{"arch": "vit", "model": "image classifier", "dataset": "pictures of board games with random positions, seen at a slant", "train_examples": 195000, "image_size": 64, "crop_scale_min": 1, "horizontal_flip": false, "targets": ["game"], "num_classes": 6, "norm": "layernorm", "norm_position": "res_post", "hidden_act": "gelu_tanh", "mlp_ratio": 6, "head_dim": 32, "fused_qkv": false, "bias": "none", "qk_norm": false, "parallel_block": false, "inner_norm": false, "drop_path": 0.1, "patch_size": [4, 4], "conv_stem": true, "layers": 12, "width": 160, "positions": "learned", "pooling": "class_token", "loss": "cross_entropy", "init": "kaiming_normal", "optimizer": "muon", "muon_scale": "original", "learning_rate": 0.031, "momentum": 0.95, "nesterov": false, "orthogonalizer": "newton_schulz_5", "adamw_lr_other_params": 0.0011, "max_grad_norm": 1.0, "max_steps": 9300, "batch_size": 128, "epochs": 6.1, "lr_schedule": "cosine", "final_lr_fraction": 0, "warmup_steps": 460, "weight_decay": 0.01, "adamw_weight_decay_other_params": 0.05}
Rows from block 7 of a small image classifier, named by matrix and row number. Rows with one number belong to one neuron. Each number is 500 + 25 x the weight over its row's rms, rounded and kept within 0 to 999. All counts start at 0. Numbers have three digits each.
Before each neuron's rows are labels from the 100 images, of 14976, where the neuron reaches its highest value: "responds to" is what is common among them. Only what is clearly more common there than usual is listed. The data: pictures of board games with random positions, seen at a slant. In brackets: how many of the 100.
# fc1: MLP up (model.blocks.7.mlp.fc1.weight, 960x160), inputs 108-159
# fc2: MLP down (model.blocks.7.mlp.fc2.weight, 160x960, transposed), outputs 108-159

responds to: stones on a line grid (93)
fc1.658:460507496502470504476520517518509505541496550505504453485491485507524518528532483464519519510467534519538483466511542525470478528527517529486547494522531552
fc2.658:498500472531489482519480476514498431508532496462515516492497492493464530493514523512513478521471477496514523471521495497510520515500481422494496544504483483

responds to: noughts and crosses (97); nearly empty (67)
fc1.59:540476544469488479498468465484520512499493514486532532504500546484512527524471499493530519506489498516481543506530476508508515504495501456526485492526495492
fc2.59:495532472453490508523521508495532489512503490492487458490524465547480523497527474514501512479520514486514508506454544487422433499483458480525465490493507507

responds to: nearly full (62); stones on a line grid (55); discs on a green board (45)
fc1.16:494459478502522459538480525522469474497509504522477524522524542512516513535498490511505497471507502519488471485507522470521507540521543525503475485507480520
fc2.16:469524519496490485499498467483516511499488520499532503509472522511570520504475554491469542515503484511499505523496504493497521496487457457505499466496476493

responds to: stones on a line grid (98)
fc1.555:492484496510477491529523479481490500476471479506501511522519509484527531496486530541483488480568485482475486509454486453537518543523530498496482533488541492
fc2.555:523519492550499480504506483519507511468531482519521479528479498525487499494508518478485487504490467489477499515490529514497492523490483486553495478438519483

responds to: draughts (99)
fc1.604:507524475532489481492502465505516496499499502519540500532506504509457480524511448533530530473508508450529448489511513471508545536508497512428431501492488508
fc2.604:456493486543497488540513506511496495503494482512456490504449512524499515513465499466474458540503530509428513501516546476501516480491563454539531517480526431

responds to: discs on a green board (75)
fc1.70:500487517486477540528513465515496453481535447522501513507507503490550497507471471536447499502482475534512489506517552466486490496487491496514518507515514517
fc2.70:466476450503520526531480500497474484487505534488488457484482523544500538535510491498517511459468512538508476512523461484528520475485480475466542500524484489

responds to: nearly empty (69); noughts and crosses (51); digit grid (49)
fc1.561:484476522442512492544508507562516522473540455482504517516514481502447498510526551517484451540486486523471509543491515497486505477543499469523502510494528488
fc2.561:513505451519519491511516503510522462519458522469510494532495467489514488532525463490517511459509461486552534462499503508501490486509493535501492539516472555

responds to: digit grid (100)
fc1.713:473485524487520467477486537524497459535496541458488508523493510505538496486474503549492462442483453495499468519471486498501478498460472512494492497469477430
fc2.713:520520515506531489480527470507516496503534481507532516489502469523461469459520499490467483524495476479504512530501505453486458488504554539502497513502539496

responds to: discs in an upright rack (99); nearly empty (80); second side has more (72)
fc1.687:470515520534471526502503477535511527490504551506527516526485540514472477486530540514527465453487508502501470465532459526483476521490480485507504520475491448
fc2.687:484536541515508514488504491524512525483496505521472491480511475514504490491455466476521549512535512513475456508481477453515491512473496508524484519511527475

responds to: digit grid (54)
fc1.732:480485513489498487518496485541489483475496473540532511552504512499476482462476523457498511494492520480483479527471496459538497507504507512532518529484482506
fc2.732:512469479490458536455509488506503515496511487556485508458477477527517497503515473477444509493507478470474534493509523524490528481548562478490487444480499490

responds to: stones on a line grid (58)
fc1.281:477461520539485481553440531518500476533510490508463520517532508535522504507466520482472525503520512509498486504498510458435513520500494450513466436486481496
fc2.281:444536530473508492542529470450510497511491529467523456527514478482517467499494482497478501494518531502483533479506499505498484459463473504476525514492494523

responds to: draughts (58); discs on a green board (39)
fc1.277:498548521488489497527513483460454453518513488489482540524492508511523501498484536487523497507516458467539521510524542499488482478495533478487475449490491525
fc2.277:500483497518469474545521545516496509452497491490525488480540504531542473577464469535480528496503553500500486486521484509518508501512469490473470509522481535

responds to: draughts (62)
fc1.382:482487549562480458500485505474498458542496534438474475488515553527496478520488508559511494436506515538484527500498496512455468509527482505447518481520537519
fc2.382:454510486521465481508533512488474489484504505493497475533512507440488566497545510545502486502487461473514475478533489501525508514520482521528451538504476510

responds to: nearly empty (80); noughts and crosses (56); digit grid (44)
fc1.241:533463510509543546505466535559515516454506536545511511487492470543480511479489533491489516450493494465478547519491509510504500498473535503504490534512475518
fc2.241:542513469487495475438499485516534536503487463452512516460510453479497532510526507540509489520493491472527538503498498546531504473497492481502507496500477510

responds to: second side has more (79); nearly empty (71); discs in an upright rack (54)
fc1.520:525556539491516500506489523492520501511512510441531486542504513564488486521517486507501499480488478479522484524546475520523531500533473504526500494513496536
fc2.520:483477504559502511468506505505489464501472537501426527439551501500468523507525535499495496472501516497530497492476506464471510501512476518483483520504477471

responds to: discs on a green board (100)
fc1.297:510522542531466471519561499489525491499487462488498495481494474520542509507527514511477507526528480496529475519484472455524475498471540506485526472479523535
fc2.297:488496465486519472483491499549511512538519478561479527489510518529518517508445474516530485482514504494520481457500483480464511482497505491491520523459492481

responds to: discs in an upright rack (73)
fc1.308:504517488526487500509510534504450485528520527509502475498477498542447510464500503477569500468476498485504546494519506528457544494506520497495462533501499504
fc2.308:519545525486455526510547528493481549475502482525519487509505446520490481510489465504501541502545473536454468507485523483497510484503491547493523499479494476

responds to: noughts and crosses (100); more pieces: equal (27)
fc1.333:491505494543501502504524511485480467499453476516473467463445489434509488568479520500481447507497499510486509499502501475501486492515532480513494555496504512
fc2.333:514505521477501456538547489485559473489523495472495493486461524506524466484546480500523551504483509503512521482456574520495478527496492470532534497531533463

responds to: stones on a line grid (93)
fc1.384:495492490512462480497489516493518508494502491489514481515517523543517498513478477478464527503485543490498524487500491522504532513534518483493521483494503485
fc2.384:520444481517482501497510499530564511476474479513538543479489484496480519500511516476458526476503435543521510466457511517552512513517468499493511526470484517

responds to: nearly empty (75); discs in an upright rack (40)
fc1.650:532518473494516497511527551504475485464530477472473494448472493485579531469513507519552515495520499555517510480515533468483457497449488517518499493504508504
fc2.650:569498502504515467443434489496502510438477490476465457523504484503491503504541509462472520482489522501531491500509531502491492523509481516469487492546505534

responds to: second side has more (72); noughts and crosses (58); digit grid (38)
fc1.156:475473522455517541553540489500516453469492482490500473520515497523478505527487503533502513510491489522496492507507481501474536508506503530515510499499490438
fc2.156:470502485513529494493500512503514486544515511516558515491474510491493550490466485506536512497462505478536470491495457522558452491472503494480482519495496537

responds to: nearly empty (65)
fc1.543:484514475497540522485501474513491519495508512500525519498496484485460499538507506526490463421481502512475514497530503489485538488512491502515501462470533488
fc2.543:490459514454509469541522531492500511507476520487493470482518465518559493506489559502492518522489492493488486547475557501490453467501498525477480523545471513

responds to: noughts and crosses (83)
fc1.721:522546464534464488468486495513516463549513507463530489498528481492491491522492515468478559515481484485499507434505517486495504530473486512443491505546492538
fc2.721:497541492476461499513474492490458512462522497486471529485526491508533520511495552496510470484527518512460534464488528501534468467485457542489501491440514513

responds to: second side has more (91); noughts and crosses (69)
fc1.84:546472488515537518546456516482493515496550527504467537479503491500496454474457508492483469510503503498497509470498545493466524498511514493443482498456500446
fc2.84:431494508475483489480551496524501504503499513488511493510461511486527481516508474509486478473485473483497509516503550542547499442501512490521474492502522530

responds to: digit grid (99)
fc1.318:525533490483491504548500468502508484499550581520513520500472498506488527449509496474522474447455541509491472506500525491501475479472532491460492432524476490
fc2.318:486504505453535511497527497532499569502510480471528525515505481507479470483459542527494479517488492486521526482515489514482492496501539552456492457478453506

responds to: draughts (74)
fc1.130:498485473521498509478484474492463492444481502505531508527486463518486489493539510562518547506479505493513480501469475440465525464502503530484446528503505530
fc2.130:467486488548517485518537488546530496509532470491478512514496499503498533524500473464473498485539543491511476491454510529492475521486515476495531460484520498

responds to: nearly empty (65); discs on a green board (57); digit grid (39)
fc1.260:528521525512515450540523479489475515521519487497492498504509494499511497534516495481498499522542468483483492487483516486514486438463516513469508510480513476
fc2.260:478458453489479524514490496508524509532524515504500444466488513498506456520494492517498501503451479532494513542483549485450510511487500499502476492539481504

responds to: draughts (95)
fc1.209:497496473536460508447503565488478529508454511489530471485504470516481497484513524489456491485501498517487486466500543495463511466476540528505489518560514523
fc2.209:515490518538462460516525501496483502513495514493521499498509538508449541529491512492495518555508517546521473473463492505531450525496487528444521482498491491

responds to: discs in an upright rack (94); nearly empty (78)
fc1.428:521489554509491530491491528491510509512491535477504448536509505518561446474461460483519507495485516506527507469501515469502476514456517457514469531485504469
fc2.428:523499521518545506456511497500474475453521487484511513454549487460466515518482545533486453483496524514488486475484484497453480518486516498456511525535459521

responds to: nearly full (61); stones on a line grid (50)
fc1.532:507505494507496475433543479473496444544492506485523498463508507517505548506512480514533505505525500480498499525514490456455466506537492479532510551505527493
fc2.532:493516490529494483507518519477541523492517489483499502474469470494455500489490521498484485542480473510529517455528494518488587503517497465458511532515498485

responds to: stones on a line grid (100)
fc1.180:462502499503478473496540478481484450483496457505498489516573492516500527460556492519501502503543486520499482509490473514508535539540472488553503520488471513
fc2.180:514498534498524514526476484479481487488538506519510533533482459466484540490501466533527466486480503456478471484489483449462514482489518460538537509515522522

responds to: digit grid (100)
fc1.533:529501472491530480465494498462521510500481486479494514517523544475421472502510528475544474402468512490476481488500485513509507546499507522486547507492500518
fc2.533:499491503489505534539494500451509509513499528545468531492513465449533516502520490505488550554492487521531484539489518473499490467506487556500469456500522472

responds to: discs on a green board (100)
fc1.651:504522513490489465520551548484501491547479562545479509518522507499475477490496460514551489516541496472458538507513492541486476507511504505441472477507500463
fc2.651:514530492497490476507458516462481509445532500499496518502501559447563533481463466499489526510494496505477496479488475491524510518530481502544479484477489539

responds to: discs on a green board (100); nearly empty (64)
fc1.480:482462516537493482490523496486479504503517507514524495510522496513518493512477506531484495493503435521479538517527488462484487521511507486487514490486512541
fc2.480:463472472465537529489520469525500466494492476523492492464504472490514512488489492521536486503543501508499484491489489494467481483492514498478477534477489519

responds to: discs on a green board (59)
fc1.65:474465474508509479482507474471474535485502458478505519499544551478476457508531480543447478482520496487536517521480460511504558473503540490512544495470529488
fc2.65:482485466517529517511518506516508468489507536502496484562450449532519539511530500474517469477476516517488476523483522513485449489460505520487475528504492517

responds to: nearly empty (64); stones on a line grid (48)
fc1.58:496499520539454562477520533524474504475528485521501497507506470469513523489480509479478518521516481493505499461540514539479518484485540477503465494521519480
fc2.58:512544519450546457504495470491470452523499510464492500487513495519523493532484512479504471462491532479457521476466512480512517487530462526503544499474489521

responds to: second side has more (76); discs in an upright rack (68)
fc1.379:516494551489518497504521511488502487486508518512527516539491425525502499499480474479478517484505495506535492480465453502531536528457461545532456433538514527
fc2.379:437513519481473501495489497506484531493480502471508506497512525504481495537548498484528502476495499458519494512524507485538505513476523496499504546463492506

responds to: second side has more (71); digit grid (51); discs in an upright rack (37)
fc1.182:495454507514536472474516503521514475537531490480486476488500535498526495470516442484477520490479547483505501555503554494521460550460542511518508502499472485
fc2.182:504484496513494488463480490435495469475470552506502494513482479494458543558506558489500456483510529499507445501483500500496468496485482496455512524530510505

responds to: noughts and crosses (100); nearly empty (60); more pieces: equal (32)
fc1.474:495518519485473499491508471496516549510484539503538478456498507546500500492510509513517480454511536521484500506468528510497486496473497565502513463481531486
fc2.474:542536511471494545479514553505470454484535500474528482538491512432504507532485494492482476525471422512509475495491519509479473511553484500494500533519472521

responds to: digit grid (99)
fc1.448:481475533485487474521467520487542510508508492467493471479520491502486455515472493494479522452512503507528466508492448495527496482507510525527536497467502491
fc2.448:506533451506522522467535506508510476453475516466479484489522515508502536515485543499514473512538488457475484501494507485498516499458518554470499504525475467

responds to: stones on a line grid (100)
fc1.766:506463490501494500496544511535515464504499483505560552528538509485501525519520503468492502524477468553511519519495501509494546531492460470548509461521529480
fc2.766:519505539477529538499520478512516486501493501466503500509506476465512490502497533514544480489503492438489476507481470465475495447509513509496513484510443529

responds to: digit grid (92)
fc1.674:452516450490524515510462557523452488492507522530482517501520493473494498495523556492492471486511521513484487483504497486482498520508490510482503561449460511
fc2.674:494506527515511494538523469533543510506536489478493483509489471498551483509472491514507485503510482503490528519520488538509483504484516478478496506521497462

responds to: noughts and crosses (98); second side has more (81); nearly empty (71)
fc1.151:531510502465525503525499520457482448447539483459545498513487493515517453548467528484541529509479471464492510510453523480519553502515516490517481498516476539
fc2.151:477496455513478508501543524480498505519515496548486475477493489516516512487537511471524476482486513517541509531525527490463507491528497507478492501511481485

responds to: discs in an upright rack (100); nearly empty (65)
fc1.552:470503488512485465512480499461485530450528504474474496488478483496483498499462456490516505488491530489464472484506547468485469505482494498519524508469507496
fc2.552:477495512507476500504478490485520528484517478509484478485511513489530466508499482494504466502459521525444515470559507500506509502521521484510495553522521508

responds to: digit grid (87)
fc1.681:498484532551478500501500543527505456453512535497501473508500516494493522533501507473484463499539485478504442492502518522522483484546548564495478507505482515
fc2.681:509507482495481496498490468496512467474563455481509509524501465503470554470505476539537538504469488491521550501504487489518504528492481452514543458510513490

responds to: discs on a green board (100); nearly empty (62)
fc1.268:510502436507494484540525509477534504476496502535504490522525483501532469489520526492526517451510545508508504498510531474518494514486495526475511475501521509
fc2.268:499505468480500500414486510520488494473504463542480471515487481507528460525455471509532515524494462526464490455509468513530553488548530496524515519477497479

responds to: digit grid (100)
fc1.80:536504490492526552509497521560551524501556501480484526499484473469535488493490483498499521439513460481517489478469517456479469486492457497518517527478491515
fc2.80:483553491470507542490528529528505481443502495440506503487512500524511531528498511530469510501475488497511497497469472510540506506490536510479483512520452510

responds to: discs in an upright rack (46); noughts and crosses (36)
fc1.121:559477570493459465495480470538524480509491507480469535526516503511485537504477475501473483495506495445532484499472524512467471519503491473507449473461515525
fc2.121:461489483484487496526471455509505482474490498546547485453515498480508501486521517468522541481477518535516508496505477476532567510531487467474532534486518493

responds to: discs on a green board (82)
fc1.44:534516519483543523513473538517544507511543510500497503499501519501453495497436475505526448490465523503513505503497475469475538513499463534527437484460504493
fc2.44:496529517512513500481481479475485514555448482501480502497479480512483490522544504481515513515476454469501492560526534493468504489505517520494504509543486491

responds to: digit grid (100)
fc1.728:469479483503540496506493485507520478503531532490504524498460506469495466488502483501482487434510459424504507473497527495521473522523497518465497475463553491
fc2.728:531535521486495502497508496497493502497465487491493495548546503502518490523452525473508499515445462501502476537488508522511536481468511493516512506484503537

responds to: stones on a line grid (100)
fc1.26:536526448547509482463529534490480522505468486472491512494501505516481500480524477513482528547508535475497535482511545466487467471521505492465475523565523529
fc2.26:485511522504433533509527522485439462515501480543477510464499524470508509507486488450520504537491447509516509492496527546525498516506474520529490479482491494

responds to: nearly empty (87); discs in an upright rack (85); second side has more (78)
fc1.291:450513504525499472513483500515471532499492479494475503492483537500508502477531495459536483499464517489530443502490527474546472500484478460511519511486495484
fc2.291:473504468530509502456502496485532497469500510461485525520467478446509493497535508502456532488534509495472520484529473511485504520496472526489483486479523553

responds to: noughts and crosses (93); nearly empty (74); second side has more (74)
fc1.79:524505485426492552507489503491483498468545517469507521476471488493533485525508486450505498513489496495530476478508455447510525525511507504496487475471529528
fc2.79:511506491493517496496520454510477494443501524485453489525557468489497553532495516500505499487483528484493510490498533511471510567492453516514565520469497511

responds to: discs on a green board (98); nearly empty (72)
fc1.565:525500518504515500523485492542519482490518485514523531497519497520518485475528487511504502465535491540518482479521523450481483471498436487509481505485470519
fc2.565:481502503452478525492532537511492498495502484486460456525521506475529530494476530524478492487499474469500552523513513505522537513510519471487515511535490511

responds to: second side has more (74); noughts and crosses (63)
fc1.451:532494494531493481484528469461487477487506586477508488550503517493494499534505508514440480484487523465513488506560516462474478489515489493485482542526461520
fc2.451:500504516531494489501498513491506465525507464513503490473541531480467522504514513512513492530449497502534443526480484509510517498490488529509502488528486468

responds to: discs in an upright rack (100); nearly empty (66)
fc1.62:472543506492443467520516498500526545494482451509461478465491516441545528480516515486513518489507522498505528517543526494500499474473457514514530480485482472
fc2.62:497491514521494519490509505495492516469502531496507451465480469471504448523517477478488515469531526481490488483509503513491464514532541493518521499502511508

responds to: first side has more (70); stones on a line grid (60); discs on a green board (40)
fc1.2:523502494534447460501487546526514500527509462487488490521532460549530484476512485488490503507509542478456497493478500517466469452464518475505449564533471536
fc2.2:463518482491460476497521525534502499473508485535509478483451472449480525587495465534489507539574488504526521513510486539542499541511492540516549466484493472

responds to: second side has more (71); noughts and crosses (70)
fc1.553:510533504482502521542517493467487459537539492481460549483514477494548511533500506517458489532482476511493489524480550532491505506485535539513516527456514474
fc2.553:477503513510514494489516524495503541480507508440536471512487468517505491486495500518525513475478483502470498532493530511499484470492554511488505510564563452

responds to: digit grid (100)
fc1.157:519525467525486456481486518474529465496487512480472482517480531485461498474482538528472496472484484553490456465487501510477514519478491550486502550506456515
fc2.157:462492526537490524498508449443478529503529467480490487502495523518492478512490487476499523489555523491528496491473444479521541509512479520490520502536536506

responds to: digit grid (99); nearly full (60)
fc1.574:462542498494480493500544510423536496543516591515498522513503475511502473504483498467512515495459506506531459456500512484525505541541493507481509535507476460
fc2.574:521494506511484513514483485555481498482504449494499539478477544490446514482427470522493531523478477518484489530495485509513484484448520557475487440507454476

responds to: nearly empty (71); discs on a green board (60); noughts and crosses (38)
fc1.345:502499508495550530498474512486455507534485485527509541467551498485480531513489486493498518519480517479479544509492498467542479488557497499581509478504461523
fc2.345:501448503525517521496492502506525467498511535446481500475480498517505470503497475515504480494480495515536498473480498521487486471503512501492474512468524497

responds to: second side has more (76); nearly empty (61); discs in an upright rack (40)
fc1.752:516514464489506504516492485497472473495497516508504493504526506460475502515480479502498457441514488491461434468515484490499548521546475493493510531504488485
fc2.752:477517536474523502473482497488503527470529505475508509468486502525498463486503482496525487506503459516482489522540483457483524453477508501491548491501534503

responds to: nearly empty (75); noughts and crosses (64); digit grid (36)
fc1.406:518492482514514466469486499517465491519527471469523540519485446502477519510523539514461464501504458520506484510493512540494503532532479510486501496495505518
fc2.406:457516473497470512531512496472534477496503499520495519492475481493532505507513489506491493481461488488479530458492513513554516476496504462515509544494494485

responds to: digit grid (92)
fc1.253:463542525447516527497487489501542526492542532460484507467444500503500468519474473571512494511519484453475517459518511486485495491520498508509481493485506523
fc2.253:491456465470515504514484500570504540514508515472523501539483482503536497502488538494462448518455531504479490489509506499495503489462500527473526486469502507

responds to: stones on a line grid (99)
fc1.587:469521475500503521479477524503486501512482513504523518464513567530552524519513500527453530536474500515522483436480521495512508460503493467465484477508509533
fc2.587:523479487522461472544495484495532446511517529458476475498496451499509515475565513509511500474492485499525482539500481531480516513523477486510502532485512512

responds to: draughts (100)
fc1.404:482551507503509491471465439529481491512490490502477479531516525532504523507512514456527516515483508503481521512480509496519499486518520526480497466530471524
fc2.404:541495511491487511465509505499487526475481499518505491506516517490499467540501506460527523493576491508520496473521495492514475500535487491477525525476521521

responds to: digit grid (97)
fc1.247:500512472469500489539452497510517520530498523485514484486510505439478510523489490529473541507499483480475459466465469486492503510476515476477483501532500509
fc2.247:499537482476479535467555533509498457494507501524510561502538466545524526470515545507485468477518518513533473526471540503506497515435474489481521525490499502

responds to: nearly empty (63); discs on a green board (57); digit grid (41)
fc1.437:468497478499499513520527515516478492472520520507518472485496511500488473477444455549500500506494478523546499542490474475512525513494505469490518490473469483
fc2.437:512524503477490483462506447504503492557494488491527451457473489489477545523507469475498508523479529451509487464518469518531504489488489520489493501481479481

responds to: noughts and crosses (62)
fc1.633:478527510505491558483507509529475478508504475512541485520502468498477531499524451528490540501497562496530454481459499472498549493471481510493480482478510539
fc2.633:531490521519515479531461470502456507503513495498488474519492513520498499509503514481471528510510501487434521486522513495501476517493519449486504503430502496

responds to: draughts (95)
fc1.540:479480504530521481514511499528472462552493486482477484506521500585487461500507536467464495499541470495543496506497573452486504494511459544507494502525532478
fc2.540:513487520518461473479459532489468506512434475476507528536499503550495534471503510536468493530530546480502490508483481481563501475486488468502494503478522502